config.toml
arch = "preact_resnet"
model = "image embedding model"
dataset = "rendered solids tumbling over patterned floors"
train_examples = 97500
image_size = 64
crop_scale_min = 1
horizontal_flip = false
targets = ["light from"]
num_classes = 4
embedding_dim = 128
norm = "groupnorm"
activation = "relu"
weight_standardization = false
drop_path = 0.1
depths = [2, 2, 2, 2]
kernel_size = 3
stem = "deep"
avg_pool_shortcut = false
widths = [96, 160, 288, 512]
am_softmax_margin = 0.3
am_softmax_scale = 30
init = "lecun_normal"
residual_init = "none"
optimizer = "muon"
muon_scale = "match_rms_adamw"
lr = 0.0046
momentum = 0.95
nesterov = true
orthogonalizer = "newton_schulz_5"
adamw_lr_other_params = 0.0012
steps = 11700
batch_size = 128
epochs = 15.4
lr_schedule = "cosine"
final_lr_fraction = 0.1
warmup_steps = 2340
weight_decay = 0.04
adamw_weight_decay_other_params = 0.01
Rows from block 3 of a small image embedding model, named by matrix and row number. Rows with one number belong to one channel. Each number is 200 + 30 x the weight over its row's rms, rounded and kept within 0 to 999. All counts start at 0.
After each channel's rows are labels from the 100 images, of 14976, where the channel reaches its highest value: "top examples" is what is common among them. Only what is clearly more common there than usual is listed. The data: rendered solids tumbling over patterned floors. In brackets: how many of the 100.
# convs0: first 3x3 conv (model.blocks.3.convs.0.weight, 160x160x3x3, each kernel summed), inputs 80-159
# convs1: second 3x3 conv (model.blocks.3.convs.1.weight, 160x160x3x3, transposed, each kernel summed), outputs 80-159

convs0.42,215,196,196,175,230,226,177,224,170,125,177,222,171,145,187,227,201,186,216,215,217,224,185,131,171,206,216,213,191,219,210,168,208,201,170,199,215,132,168,170,191,158,201,212,237,197,209,220,247,264,144,225,214,190,163,197,233,187,213,201,221,232,155,212,167,181,218,107,195,209,177,162,230,179,193,224,189,178,186,226
convs1.42,236,234,200,187,182,194,153,197,215,158,216,254,219,197,246,232,223,194,177,170,176,181,227,217,191,212,248,196,212,180,214,200,194,203,212,189,167,151,169,210,146,193,246,205,241,140,222,170,198,233,197,209,229,188,182,151,188,181,204,211,219,163,193,221,189,187,188,144,148,189,202,209,232,202,153,190,154,228,209,245
top examples: light from the right (74); count: one (64)

convs0.51,196,173,209,178,238,213,193,216,185,125,208,192,214,160,172,215,216,215,212,178,156,181,174,189,173,265,209,177,192,182,202,137,223,187,189,186,163,151,180,168,206,199,200,171,300,232,208,173,200,206,195,209,224,165,170,248,218,153,173,236,184,248,123,221,220,219,224,186,182,235,194,203,166,232,153,208,215,203,196,193
convs1.51,223,192,209,293,230,181,175,243,221,152,196,213,264,167,193,173,199,187,202,177,208,170,187,210,206,226,210,194,246,250,192,233,237,226,202,230,161,216,172,177,194,197,246,192,185,222,257,189,264,229,234,167,200,226,181,215,184,232,216,244,222,165,207,186,182,220,239,235,176,211,206,171,228,231,192,206,214,192,197,210
top examples: light from the right (82); count: one (76)

convs0.93,266,228,215,190,219,245,183,167,218,192,224,225,230,233,159,164,255,233,225,183,185,231,202,116,223,202,182,224,211,159,225,146,142,197,244,185,146,215,159,181,150,155,187,159,194,204,195,222,181,222,157,151,158,212,199,212,217,189,215,161,187,185,189,155,222,156,237,210,193,209,208,202,240,211,230,199,259,209,190,174
convs1.93,207,208,195,206,174,210,201,126,243,170,173,204,190,157,249,221,169,217,237,214,171,232,203,203,169,188,218,275,183,264,192,263,209,156,162,221,152,187,213,128,187,229,210,168,201,158,238,191,184,186,160,208,236,201,176,185,216,192,199,215,198,142,201,212,240,227,178,245,199,176,200,238,217,205,189,235,204,216,197,193
top examples: light from behind the scene (93); count: one (85)

convs0.90,212,205,186,223,128,211,198,190,174,215,161,186,184,169,166,207,163,136,187,195,204,226,236,193,219,191,181,203,203,214,197,221,124,200,228,212,154,240,207,194,178,219,231,230,207,180,222,206,231,182,190,164,183,222,220,201,239,234,231,151,179,206,213,170,153,194,204,198,194,170,166,182,181,218,151,165,176,160,190,163
convs1.90,127,208,218,214,208,248,178,179,156,215,230,243,167,178,128,213,150,175,192,241,158,178,236,207,236,170,216,157,210,165,171,222,130,172,180,163,199,210,208,230,165,240,177,216,214,208,181,161,194,182,218,280,237,191,179,168,219,202,191,204,213,188,183,214,181,168,158,182,226,205,176,199,233,187,194,168,193,209,162,183
top examples: light from behind the camera (90); count: one (55)

convs0.28,172,215,205,174,179,208,191,168,199,119,266,208,214,141,158,232,224,198,161,195,197,247,182,170,253,236,224,204,177,215,240,167,196,227,235,262,222,186,209,208,199,143,230,238,200,210,204,225,188,225,184,244,203,198,168,204,215,176,186,198,163,187,188,185,225,188,208,151,197,210,180,202,229,246,219,186,212,171,181,207
convs1.28,214,170,148,206,205,185,202,229,234,238,219,200,213,216,229,178,196,217,219,169,233,221,225,212,220,264,184,199,206,224,149,200,236,222,230,187,181,201,150,176,175,169,212,232,225,202,214,200,234,229,264,254,197,135,186,187,193,218,210,170,208,212,240,153,186,258,259,148,208,238,166,213,242,163,207,222,137,214,229,251
top examples: light from the right (89); count: one (70)

convs0.40,216,217,197,221,206,212,232,169,197,172,184,198,192,266,198,208,172,200,224,190,247,213,219,228,189,184,190,232,157,200,208,261,146,169,234,239,229,241,172,215,191,152,214,205,173,212,219,142,170,136,162,187,188,198,204,169,209,193,162,193,119,191,224,214,128,181,159,194,178,235,198,175,175,206,198,196,202,175,189,188
convs1.40,213,243,202,181,182,246,140,194,216,210,180,224,197,200,142,176,163,219,184,217,166,152,191,189,209,165,201,199,191,196,213,231,162,178,164,223,188,202,157,245,155,235,159,198,162,169,162,232,182,141,179,180,261,190,225,154,226,225,251,229,261,237,222,178,196,201,167,182,196,150,233,181,223,276,203,141,249,165,157,217
top examples: light from behind the camera (90)

convs0.39,203,182,202,192,193,215,175,209,218,212,263,199,196,182,211,229,209,226,202,188,199,186,159,199,207,183,191,198,175,184,218,145,167,208,185,207,201,194,231,200,252,149,218,202,225,142,162,187,164,199,262,214,170,228,196,202,217,135,219,236,199,256,214,154,194,212,193,255,196,202,211,185,231,178,212,212,174,217,217,202
convs1.39,204,153,187,229,200,184,190,245,230,237,177,160,157,234,193,159,213,218,278,248,199,186,169,173,186,215,204,212,172,224,186,179,179,219,236,207,240,185,157,188,237,158,189,197,190,225,242,163,224,219,153,183,171,214,174,256,216,178,167,239,211,253,187,225,162,132,244,237,237,206,173,178,196,175,200,223,235,176,219,171
top examples: count: one (76)

convs0.156,196,161,172,215,227,188,192,177,191,151,218,175,175,177,196,227,205,199,198,135,137,190,196,140,167,197,191,184,163,172,223,163,182,185,145,182,175,194,197,122,230,224,233,210,241,151,204,166,214,254,208,209,215,185,201,212,186,145,256,167,243,194,195,170,242,203,188,214,208,259,153,179,242,203,277,164,197,176,213,168
convs1.156,169,153,186,256,158,204,266,200,225,184,198,222,215,205,203,204,224,162,178,208,144,222,194,182,153,207,240,212,209,214,231,184,225,209,187,192,229,186,179,154,204,158,211,166,234,149,194,154,238,190,215,157,191,212,187,209,182,226,193,196,235,228,242,221,168,147,172,223,210,246,162,205,210,180,166,226,181,237,214,225
top examples: light from the right (67); count: one (61); its colour: grey (25)

convs0.78,159,209,198,221,210,230,240,186,204,182,258,237,161,171,214,208,205,193,202,227,189,180,211,269,215,180,166,205,203,187,210,196,171,217,174,222,157,168,173,219,159,188,165,189,197,220,206,190,254,172,206,227,192,187,205,158,213,196,170,200,185,190,193,183,212,202,186,200,192,169,181,187,181,185,193,215,175,191,198,145
convs1.78,190,204,246,187,207,178,202,173,251,199,226,216,202,188,181,198,150,263,213,236,209,180,199,177,248,176,198,208,177,194,209,167,213,146,186,185,220,179,233,176,200,208,167,249,190,211,186,239,185,191,224,177,208,166,247,189,225,210,203,242,199,165,172,214,249,250,239,161,178,222,241,162,223,255,147,180,226,222,182,232
top examples: light from behind the scene (82); count: one (67)

convs0.119,207,206,219,204,195,242,187,227,199,179,202,198,225,202,194,243,219,212,180,243,177,218,201,304,239,177,196,195,221,259,187,244,195,188,225,215,196,237,245,195,197,249,218,178,181,167,195,191,200,234,250,207,203,220,154,222,199,205,195,207,174,217,225,184,127,188,233,281,207,269,210,195,250,205,165,194,198,192,199,202
convs1.119,177,168,242,235,150,227,210,185,200,190,188,256,179,252,196,174,224,215,226,243,247,207,227,144,200,195,206,203,199,229,203,223,162,174,226,191,155,230,250,201,217,189,217,182,211,161,245,243,223,213,203,184,226,242,153,247,300,221,195,196,204,151,217,185,179,237,187,252,191,186,167,146,189,203,195,174,216,137,162,183
top examples: light from behind the camera (77); count: one (72)

convs0.65,157,142,184,208,180,217,162,177,154,201,196,193,171,181,154,181,162,163,182,234,215,167,190,231,221,156,223,205,222,204,178,163,182,154,187,182,194,247,210,162,163,209,195,206,183,256,195,182,254,187,225,215,248,157,227,179,201,203,213,112,217,185,233,166,216,207,174,213,189,154,213,216,165,160,199,206,164,178,227,175
convs1.65,180,215,229,216,168,167,245,186,152,245,193,152,196,167,220,201,209,202,236,205,213,206,235,196,231,219,244,185,203,215,196,205,186,182,198,212,266,192,206,160,218,248,175,177,178,219,253,205,217,173,232,211,160,194,178,227,167,212,202,210,191,203,188,198,217,212,241,173,281,197,198,228,155,181,253,223,175,220,186,165
top examples: light from behind the scene (98); count: one (65)

convs0.92,198,184,198,194,218,163,274,189,220,172,173,175,214,220,219,210,222,209,209,211,206,192,197,203,212,151,214,209,222,214,189,197,185,186,171,194,152,206,181,230,192,161,196,240,235,200,157,189,195,179,188,205,155,207,212,208,185,216,189,172,134,158,267,186,230,210,183,228,163,192,191,209,187,236,110,205,256,241,229,176
convs1.92,224,222,218,207,271,239,209,219,208,224,191,236,235,224,174,245,135,240,215,208,226,227,174,235,200,196,141,216,172,189,268,211,223,219,230,171,235,198,211,218,235,226,158,196,232,213,170,254,175,237,217,173,223,179,191,194,164,164,235,207,213,154,238,220,231,184,177,222,184,137,247,217,242,251,198,208,199,207,141,189
top examples: light from behind the camera (61)

convs0.71,200,183,144,218,207,261,163,195,193,154,222,206,180,177,195,172,237,191,212,253,183,176,218,143,218,196,153,168,203,171,221,139,228,145,172,157,179,228,189,186,187,197,216,258,263,186,205,219,225,207,234,215,229,208,229,191,211,153,186,192,188,145,205,224,180,209,185,220,194,175,214,204,197,147,157,205,255,147,177,196
convs1.71,205,228,203,242,190,185,200,231,227,189,191,205,192,177,198,234,130,230,222,223,190,213,216,211,205,148,198,222,192,230,203,204,165,266,235,243,155,201,213,158,229,149,188,201,179,228,243,243,182,221,237,155,179,205,269,204,198,183,128,195,126,219,236,185,213,232,190,261,177,192,221,161,214,234,224,219,206,162,211,257
top examples: light from behind the scene (85); count: one (54)

convs0.11,153,212,284,171,177,172,158,238,170,188,160,174,204,208,164,181,170,216,186,238,177,222,186,210,170,196,180,217,170,158,210,223,212,193,140,177,229,220,208,241,252,251,181,229,203,212,180,235,157,168,171,245,210,192,199,145,178,215,176,236,163,221,152,188,255,167,223,203,203,226,202,213,197,201,168,216,204,155,231,195
convs1.11,177,159,175,170,197,178,140,145,182,216,163,222,199,201,152,148,171,158,167,198,223,263,190,219,173,172,201,212,192,225,169,165,164,236,202,178,230,184,179,200,212,201,225,247,201,199,198,206,196,205,174,221,212,199,168,216,239,182,232,196,234,253,164,194,160,182,173,164,224,274,202,179,193,193,166,219,205,216,195,174
top examples: light from behind the camera (87); count: one (70)

convs0.19,193,238,236,225,220,235,188,220,185,182,189,193,225,215,215,197,224,203,201,147,164,228,239,196,166,166,204,235,267,196,221,205,190,255,227,216,227,132,219,225,188,157,204,260,206,222,207,221,177,195,186,238,241,195,181,207,208,176,234,221,223,271,157,148,252,219,209,220,195,216,227,202,158,242,186,238,219,222,188,188
convs1.19,161,175,170,196,201,203,187,132,176,185,200,222,166,207,195,170,173,176,217,174,165,254,173,188,166,223,219,168,228,192,213,192,203,210,159,210,188,233,143,175,236,151,250,208,154,197,236,218,187,224,208,214,233,205,179,234,242,207,229,203,162,243,229,179,146,179,191,182,235,220,231,207,148,147,186,213,170,149,238,210
top examples: light from behind the camera (77); count: one (54)

convs0.86,204,212,189,210,144,193,226,226,211,164,196,162,215,173,170,164,172,243,226,192,204,194,213,212,195,198,218,183,180,235,186,231,229,235,217,187,209,213,186,291,140,222,140,180,182,229,205,203,140,206,198,220,224,205,186,202,161,204,189,237,185,217,240,160,222,200,230,203,168,196,172,249,195,175,188,206,207,172,217,203
convs1.86,241,216,158,188,228,200,227,162,230,190,194,151,138,181,195,191,217,176,187,188,176,174,218,132,208,260,239,269,222,208,182,168,274,173,175,241,192,184,172,106,190,209,243,185,169,168,192,219,258,204,209,213,197,204,239,183,227,216,230,225,240,164,175,201,255,213,222,225,195,222,172,180,155,206,247,212,178,211,180,190
top examples: light from behind the scene (90)

convs0.36,218,188,215,255,214,229,171,288,192,198,221,186,216,174,186,250,225,246,200,180,197,255,235,164,184,215,210,176,217,214,214,123,221,236,187,239,248,162,199,207,262,154,206,268,241,212,183,176,200,211,164,245,169,229,200,227,231,155,217,266,187,218,179,184,161,221,183,177,171,232,216,158,214,180,189,200,178,213,186,286
convs1.36,214,202,143,175,182,181,153,211,217,165,212,232,230,171,196,190,224,170,148,160,171,179,119,207,177,195,232,171,200,205,206,208,165,205,156,193,170,135,176,204,176,208,232,196,242,191,171,238,191,209,224,191,203,149,156,219,205,258,202,198,223,244,234,188,209,189,233,178,194,243,178,183,227,177,189,238,241,242,170,207
top examples: count: one (83); light from the right (60)